{"cutout": 0.4, "tokenizer": "word", "encoder_arch": "vit", "encoder_mlp_ratio": 6, "encoder_qk_norm": false, "encoder_inner_norm": false, "encoder_layers": 6, "decoder_norm": "layernorm", "decoder_norm_position": "pre", "decoder_inner_norm": false, "decoder_drop_path": 0.1, "decoder_positions": "learned", "shampoo_beta": 0.99, "adamw_lr_other_params": 0.0027}
Rows from block 2 of the image encoder of a small image captioner, named by matrix and row number. Rows with one number belong to one neuron. Each number is 500 + 40 x the weight over its row's rms, rounded and kept within 0 to 999. All counts start at 0. Numbers have three digits each. After the name is the row's rms in percent of the matrix's.
After each neuron's rows are labels from the 100 images, of 14976, where the neuron reaches its highest value: "responds to" is what is common among them; "lies over" is the class under the peak. Only what is clearly more common there than usual is listed. The data: made-up waving flags. In brackets: how many of the 100, against the usual share in percent.
# fc1: MLP up (encoder.blocks.2.mlp.fc1.weight, 768x128), inputs 0-127
# fc2: MLP down (encoder.blocks.2.mlp.fc2.weight, 128x768, transposed), outputs 0-127

fc1.29 108:466475460525550466511412555544560461514484402505445560473533459524428521493540508518449508510461493514565489520468496525571532467497440395489476515476500542474536476536468515507544496417506467424463430457489559566493436489552454466559498535477441456479512485591485558488484490537465470505516498475548505437441471556523489526513493482499451537534527518496560401512472460528489485468499
fc2.29 107:487499551475497513491541530462504506470532568509471480543519491467495429516461499496516468535527531467489508512480507448550442571493479535487543496492542473510548470497550511498420434522533566476517395538535413466534513553489489513494510437574531477583458526482511536495392469550566536588427467554448492491514497490482521449457485549487465524427450463529467508449525525451468522591458
responds to: black (71 vs 22.7)
lies over: backdrop (87 vs 53.5)

fc1.570 108:544454575545552570534499451479567584532494535484517530520493458516452532550478406443490466587513543475538460503428494581566534560473405449494485517470503516488517465436506474506451484497476480513548470405481483502451458549480537500460477536428542537505439549481489477554452545433514509494478490482534484538508558496487483449496506454445492501485504545476497565485523453442539502493554
fc2.570 116:492498559503460504522511455563504523490543552564448536442437549488435496456460515459488529515478534477507481504485447512525518510485555459472512517530446506542404533520554442540604519483537470455533504510564467467534533515503499530403498406450488514561493516501429585534484518485506516499496460634432503512512540539461506517557498464536594539526490491515472564500465476500469474478490
responds to: red (47 vs 22.7)
lies over: flag (73 vs 45.4)

fc1.724 106:523489618508421570530484478542523521487499543454500485504464547433486496497502515556452431531504453491506436569527567479466518514527515475481515503471511503524500600496530556471482494531447447541525533556491554502562488529480566496463528514483470548510526459492505517488457551429517462444512489443490447550549510469472577509538464490520500363544461548541541508424456463479520477521445
fc2.724 102:527521415561538539456484469437439462504504453574524499490464452510513486513453470532489492493502522556564546448552466521603542471487490521544485545473565546584462523548518540508509490501479581430550397493551501523461523480490480503470464478477447499427477523463515497529465534513519482484455504482499446445476530527493432477444549487498456508448486427417538514508527496561427574509494
responds to: red (82 vs 22.7)
lies over: flag (71 vs 45.4)

fc1.4 093:521511423500466528485555608529525487428468445488520417514522551470538563501489395526519522499508436515456528525493508505484535515505586484519451434480496464438508443476493493485510547436476428491489458540510456444531455563531555540444534487470463539515454552516436486494497561541447541499506451415565506526499437477484475519510502536536500551550474459462548440512546473534537505471468
fc2.4 096:448513427478581424455465494564514470499576546491490534577544513469469435487544454465489504474438536522528479470532446494461487515494461521451533540447447498495545533503549442409506518480538521490460644526517555551505524484508472509603536512458513472469533518463488458439486426489533520487543525498479537519500546491558523485488557459463503481538445464494431563481499486511541490459480
responds to: grey (59 vs 23.2); white (54 vs 22.5)
lies over: flag (96 vs 45.4)

fc1.616 102:481546478482455463514410481574471433491514509544483543497509507467515516443532465454449539463381507502487478453530459481468541541478514573472495463581499423464537449428566439511521429536503566480474557543537439488463540499529479471524563557498490498517479547443536481536420503484476448461442498507515532493576466491472480490533503521451537499544534514543529501472486410569488515529505
fc2.616 092:456489495520477543458477592536482496488423517475512517533561492467512451497423570549529492493595578495509517495495498532456481497516513473505482515491527555494422521550463533445438524512432486526549427486410556493497465485478522524489484434495523567469527493561555513456569473547493499539481492505559450518467552562528518551494480501542505567480482433481498477540581571452503457488408
responds to: blue (58 vs 22.3); yellow (57 vs 22.2)
lies over: flag (77 vs 45.4)

fc1.184 098:484516480548460513464492502410486584432458466541482475423510480483548485511427509499553481546553438503514496509430508558518498528568538500503511532460434519532471497512487522421441521518511544513519558515462504595520537483486518507572502498587479533480490563491531479544468496558515447465539519520541548384511453474499484428472509494517451534452476473543497547395520515510496464547558
fc2.184 102:446544496532547499578441464548501474469545419517486513488506461607451505516433558521578450560477609533480512399539472480490473467424524457458505533486510538514537474512515494526480506543472541490535536504489526522488557493475515478526536461515550505516492535526493542483525465550517528544434489539457427465529497448529552504461514401467537451521487450568491548568508511504454541555494
responds to: black (63 vs 22.7); blue (49 vs 22.3)
lies over: flag (86 vs 45.4)

fc1.647 083:475520573553518497521506522550531477510476487519498541458516537495528465468465457522541386512466488470442510504526525501510584464544474534436564503501485449497477469530439501536513551492562444433456515522454458517519538538509471462535469533476526586574488471489531595476472553463484417452542509500572537464532457514536475572587440445419529511525586509470465484490485493473463506518497
fc2.647 095:499553490412398478443519488508498520504519529514498504513486528439571498510511501532615537525600463493649469444573466452468481535549494578501489544478539499512409474534524471453535470501478545526481458541478494484506550476450475473514566511477494531520472527417487507442470518496515467458455489516472504542480521491504418530485527535489458488521488521479488548542555520469528559531551
responds to: black (47 vs 22.7)
lies over: flag (97 vs 45.4)

fc1.569 105:466516561491468473463456542499519515506630486503552533528529478494492489504470470480532494511416554511474445523445474559569482504532515498494471463481521458472433454522477453522552562504494469532395517564507499410515485439499584519506463521497439448597478496501507570395509491523471494521495466560530513598555496430524554489498534519488519495449499502522489512498435435518470508503500
fc2.569 102:502522503512540463499508492525481514532500536502467459501418460467521506541495533498490432517509531490566501524501497529441556512435589422518445515510537547505417536522514513534441497547517477496527559527384497496574452467517488513577471518524494517527405461506447537570494468467448543535490470511563611536433520513532497503514439451472450499404511494535496489509483563448475512556527
responds to: grey (55 vs 23.2)
lies over: flag (90 vs 45.4)

fc1.365 108:590516505529524532477459522566417495533494485467483548564489514510509570528460567482494496458457479514526484502449543585545498493564571496499478493478480514472458533496512547542529515534498471591479492519445518455447521480491494473567460585520499533482544476455502560560484581495517544540547518543518510535457512447510392552523589497421580562507514527498560498548479505512526542516466
fc2.365 105:471447534510484480454433476511479493505510514537550499480476481543505528464540523476441473494579386469504547410532525395406582455501519545458466502530482531455461539515493492491501462514442497393504509437574482503527453476481457476510541457472461505493529458524537472461516511533476461456517499465496470469465486515508497532582479484500486465510463455489523623550495424575470509527497
responds to: red (66 vs 22.7); saltire (43 vs 6.6)
lies over: flag (93 vs 45.4)

fc1.107 128:448389499471513494543513496448539459513554560512509463498552515429448596529539513499511556484473541476454546534510446439517515524478475522473488543455514525523512484524510479500453489535485598466478455503509508527508485531514477456503439449505508499477567540510449440478492490500491491560516457487420432490541491483428518398425490531479544510377536517492491527454512562576469436478510
fc2.107 119:568511479478394512444398502477505495501448484550431501441438485526501461497521551552528508476543432555551531428447495513496495538536479511518525521548597520530524520511503493492507509480524415530489498469508564428467547434508480467505532491444502461443496512456487508545495556488528429520479468485523555459491470490453495545548483507462475455640487485472554520534520511506586518462517
responds to: red (86 vs 22.7)
lies over: flag (87 vs 45.4)

fc1.47 095:455443461507473497501569549441500474495475532594527516453441607533447513507443493498560514552562439552506465539494451544566495519476451492489516494510516526500528451513547474498390571481504483508570482528469475486487462517512477539506542501454557437509601515498506497524508453474457505538530496528437546503536440445481515503551510542537490507575536423447461544483450468475467474536558
fc2.47 099:449505493494495486412443551521519480501483483445499493527551577541500506502458456475512523420471504513496471543458475557441501448500474555461491581504525447522516498474541412447521522510456527486417437521532536502514501492404514503500532476439478501467500495466532549506441450594407608462570532464548550513514462518462451482452479524470451495461481502508534474517551505524452436529537
responds to: grey (76 vs 23.2); white (52 vs 22.5); diagonal band (50 vs 6.9); saltire (27 vs 6.6)
lies over: flag (95 vs 45.4)

fc1.299 098:547537495502500511568510510547448526491450547507566486559450485507468530590543407487497446504441532547518496498515490440494450503508466483475421453521455485464502557517416474526420473530488385561606530552522495496493498470459487484523526529538452458509579522527485522491470587483492506477488609480517495522487453489479433501497553544484476491511543517498549526545533451509483431490501
fc2.299 087:481465461620497458485433537473491425507488502426416560489490468513497488516576510488499525490504416567431535542457510489449574437465504545508468492539509578538576463521569512521570468495494558444438504487475476513543439479476495459513473540565521505478527440468444529549490523511514505499472495498492520470505453505547491528513436512516489437488444451426469457439491560541531540502489
responds to: black (49 vs 22.7); brown (47 vs 22.9)
lies over: flag (78 vs 45.4)

fc1.82 112:508505473486513516485563529504564497450512513457455434415471502446506468508451515444508415476528531547459509556478500536500529498536448500585443491495427522566417505505482547438451449554495483487537463478532423520536510500504508507525461547529579610498504505534493496491443501492492591493518589478516460484488576501503466556490462466501515426464476497485389535517464475539493462521516
fc2.82 119:447549539520465486541513468577464499512493381437381476523541499468454546467465439468539562554477500481501521501504457417499515502455483483535519447485461473566558528504519476505516479448511489420493569497406443509480498498484525531461465509568502503498547452433479491546489555532494512458487528502430461469556527455475562488540530505487529468577466470518505486447569475470456532502448
responds to: black (76 vs 22.7)
lies over: flag (80 vs 45.4)

fc1.269 105:507542542447530524489464526521487543534414449494493523534411418505491509577522503466501510538510468503573458513569510456499528491484489481479504496480452532449458484561495550518518542474416411511496495562491549488564463517512482489503471545485511557488545504425452539530537486464568553465488440545529564498512506493511530562586502501482433556532438546476544472431489466466567586481466
fc2.269 105:477520548448432426517435437471563435490528472514495563433486545471468462413492531528498474478477436523483512442434433449490439522523478475450519546544502434546492567494551500504482505579540456536531417508505496501452521495463505538497491458465511424515453539495518435552506496525424508508492526476470493486509512538549465538546509434420547518503432541518497503539476517562517426509448
responds to: red (64 vs 22.7)
lies over: flag (76 vs 45.4)

fc1.202 098:474520512455514492452493507554559520485563530542570527441508488482496489506459500531453507466517458472471459467489456474536554517481509469450484543507510522508481569487561475494433476547515491516560443564478560477551498472519512514566571507422507521538546548539538556514467502492483560505513547550426524467487465512499596517454551437542560485485501469453496579519613424531486574558448
fc2.202 082:454538458487469527563475504466512543478462487486476524545546451386514474427458480538498559494521510456468497491449542450514459464503492468457420496435578463529503540515519474472457527514540561469535501441543469535485589490481513524475457530566525415503590438504462472461509488498491445465509474443567484487493564532453568586467505475514450482530547469433527468534469548478539527465491
responds to: blue (77 vs 22.3); yellow (45 vs 22.2)
lies over: flag (88 vs 45.4)

fc1.572 131:490521512497511534566543531492531456468512531475513457458532416496501460536468595541576531423496551524475485483484608510521503559469467511435526484523539446513406548534509556470446501548397555484500493498543430461526492471513507461474546550502520563477527512450557446475493500468484567466495463560470495474509479495459525448485554468493524497445434518450430548474464522546531470456464
fc2.572 119:571538512448475457466523534478416527472495484577525483480463451541528446531583580507492480506454519533459529500506483517574483543504525446502452448499438503531534474510492505454498449463507468495385480448499553504495506487498511561432473453489523520469506512494488500531491489432556431530444589482532521443571397503492540472492481523478513532513548489584486524554443458437518573495510
responds to: black (78 vs 22.7); white (49 vs 22.5); many stripes (42 vs 6.3)
lies over: flag (91 vs 45.4)

fc1.232 096:451514505551460554452542483484506500463542566500508518483513473519571474451497522464536489472471550477559503506399494495542486475492452509471506538500488561513412441484504517465448519462499417587518548498512495482507493520558487441519494476465433469579571505462478460501474515448427553457506479498529462533542458465485559516456545519531556592538428504465444484530564510506497580411533
fc2.232 093:506417501448480537564414533500488529498521482489488455544485493517453496533550566455439565438587454533438527585520480488458489495531526469522547491472550497455507531456553515577547478535498513511553514455435421427517501400479474472543513542460499545473503519476483460517431471520540494509555447474452563496509532504524493452541516506501441447443519447446485468538529469524437497551520
responds to: grey (60 vs 23.2); white (58 vs 22.5)
lies over: flag (91 vs 45.4)

fc1.84 096:445558526468537534469479557462529500495545551615487513485508447478468471516502540475455557534519586513483524473497525475534445537492479438472470525432480531555528480431514464525516498477485552425483463538474540498521563430408568491541546466433537503522501532530474500527431470503484565500560554505448558539527444482495531504465539468529485416443483496499432559492529534494574514473462
fc2.84 101:500440471514510556506520533523505504524546420432536500488470367556481498469505441495496531497495514548543467487484487542565480556492474511502519497590465561492466545480511552493527504536454537515475506434518465565446462562502460517542487428449559527527579437563498569510502467455448499529480508574478508506485526476485467536420542494451463553518482467545488472498511488513569463573417
responds to: red (73 vs 22.7)
lies over: flag (75 vs 45.4)

fc1.337 086:469481451567428470497521481444548469529485495482433493566476530539520476518498456568553548518500396497454552485543452545558570488459522515416515594517482507462560577493512522505534498544467473453473494530410561478523510514526481466493508541538489511514387481549527548439482523482483542547492475469442461464501450483435461453465504488466505483463499470494503427517427492479465514552476
fc2.337 102:547454510453546559478482504519475510458502550452492500459531567490570490495560507530444440571548562512525533538436542487402490512508478488556528504461455486504449469485455439522494478444487495466570551447457449582474506500504476554563472519493550468482471468515499423532522537579506493453492407458514473509520538505587483570539484470530463503485499521504482549422478549496572468455473
responds to: black (93 vs 22.7); purple (79 vs 23.1)
lies over: flag (86 vs 45.4)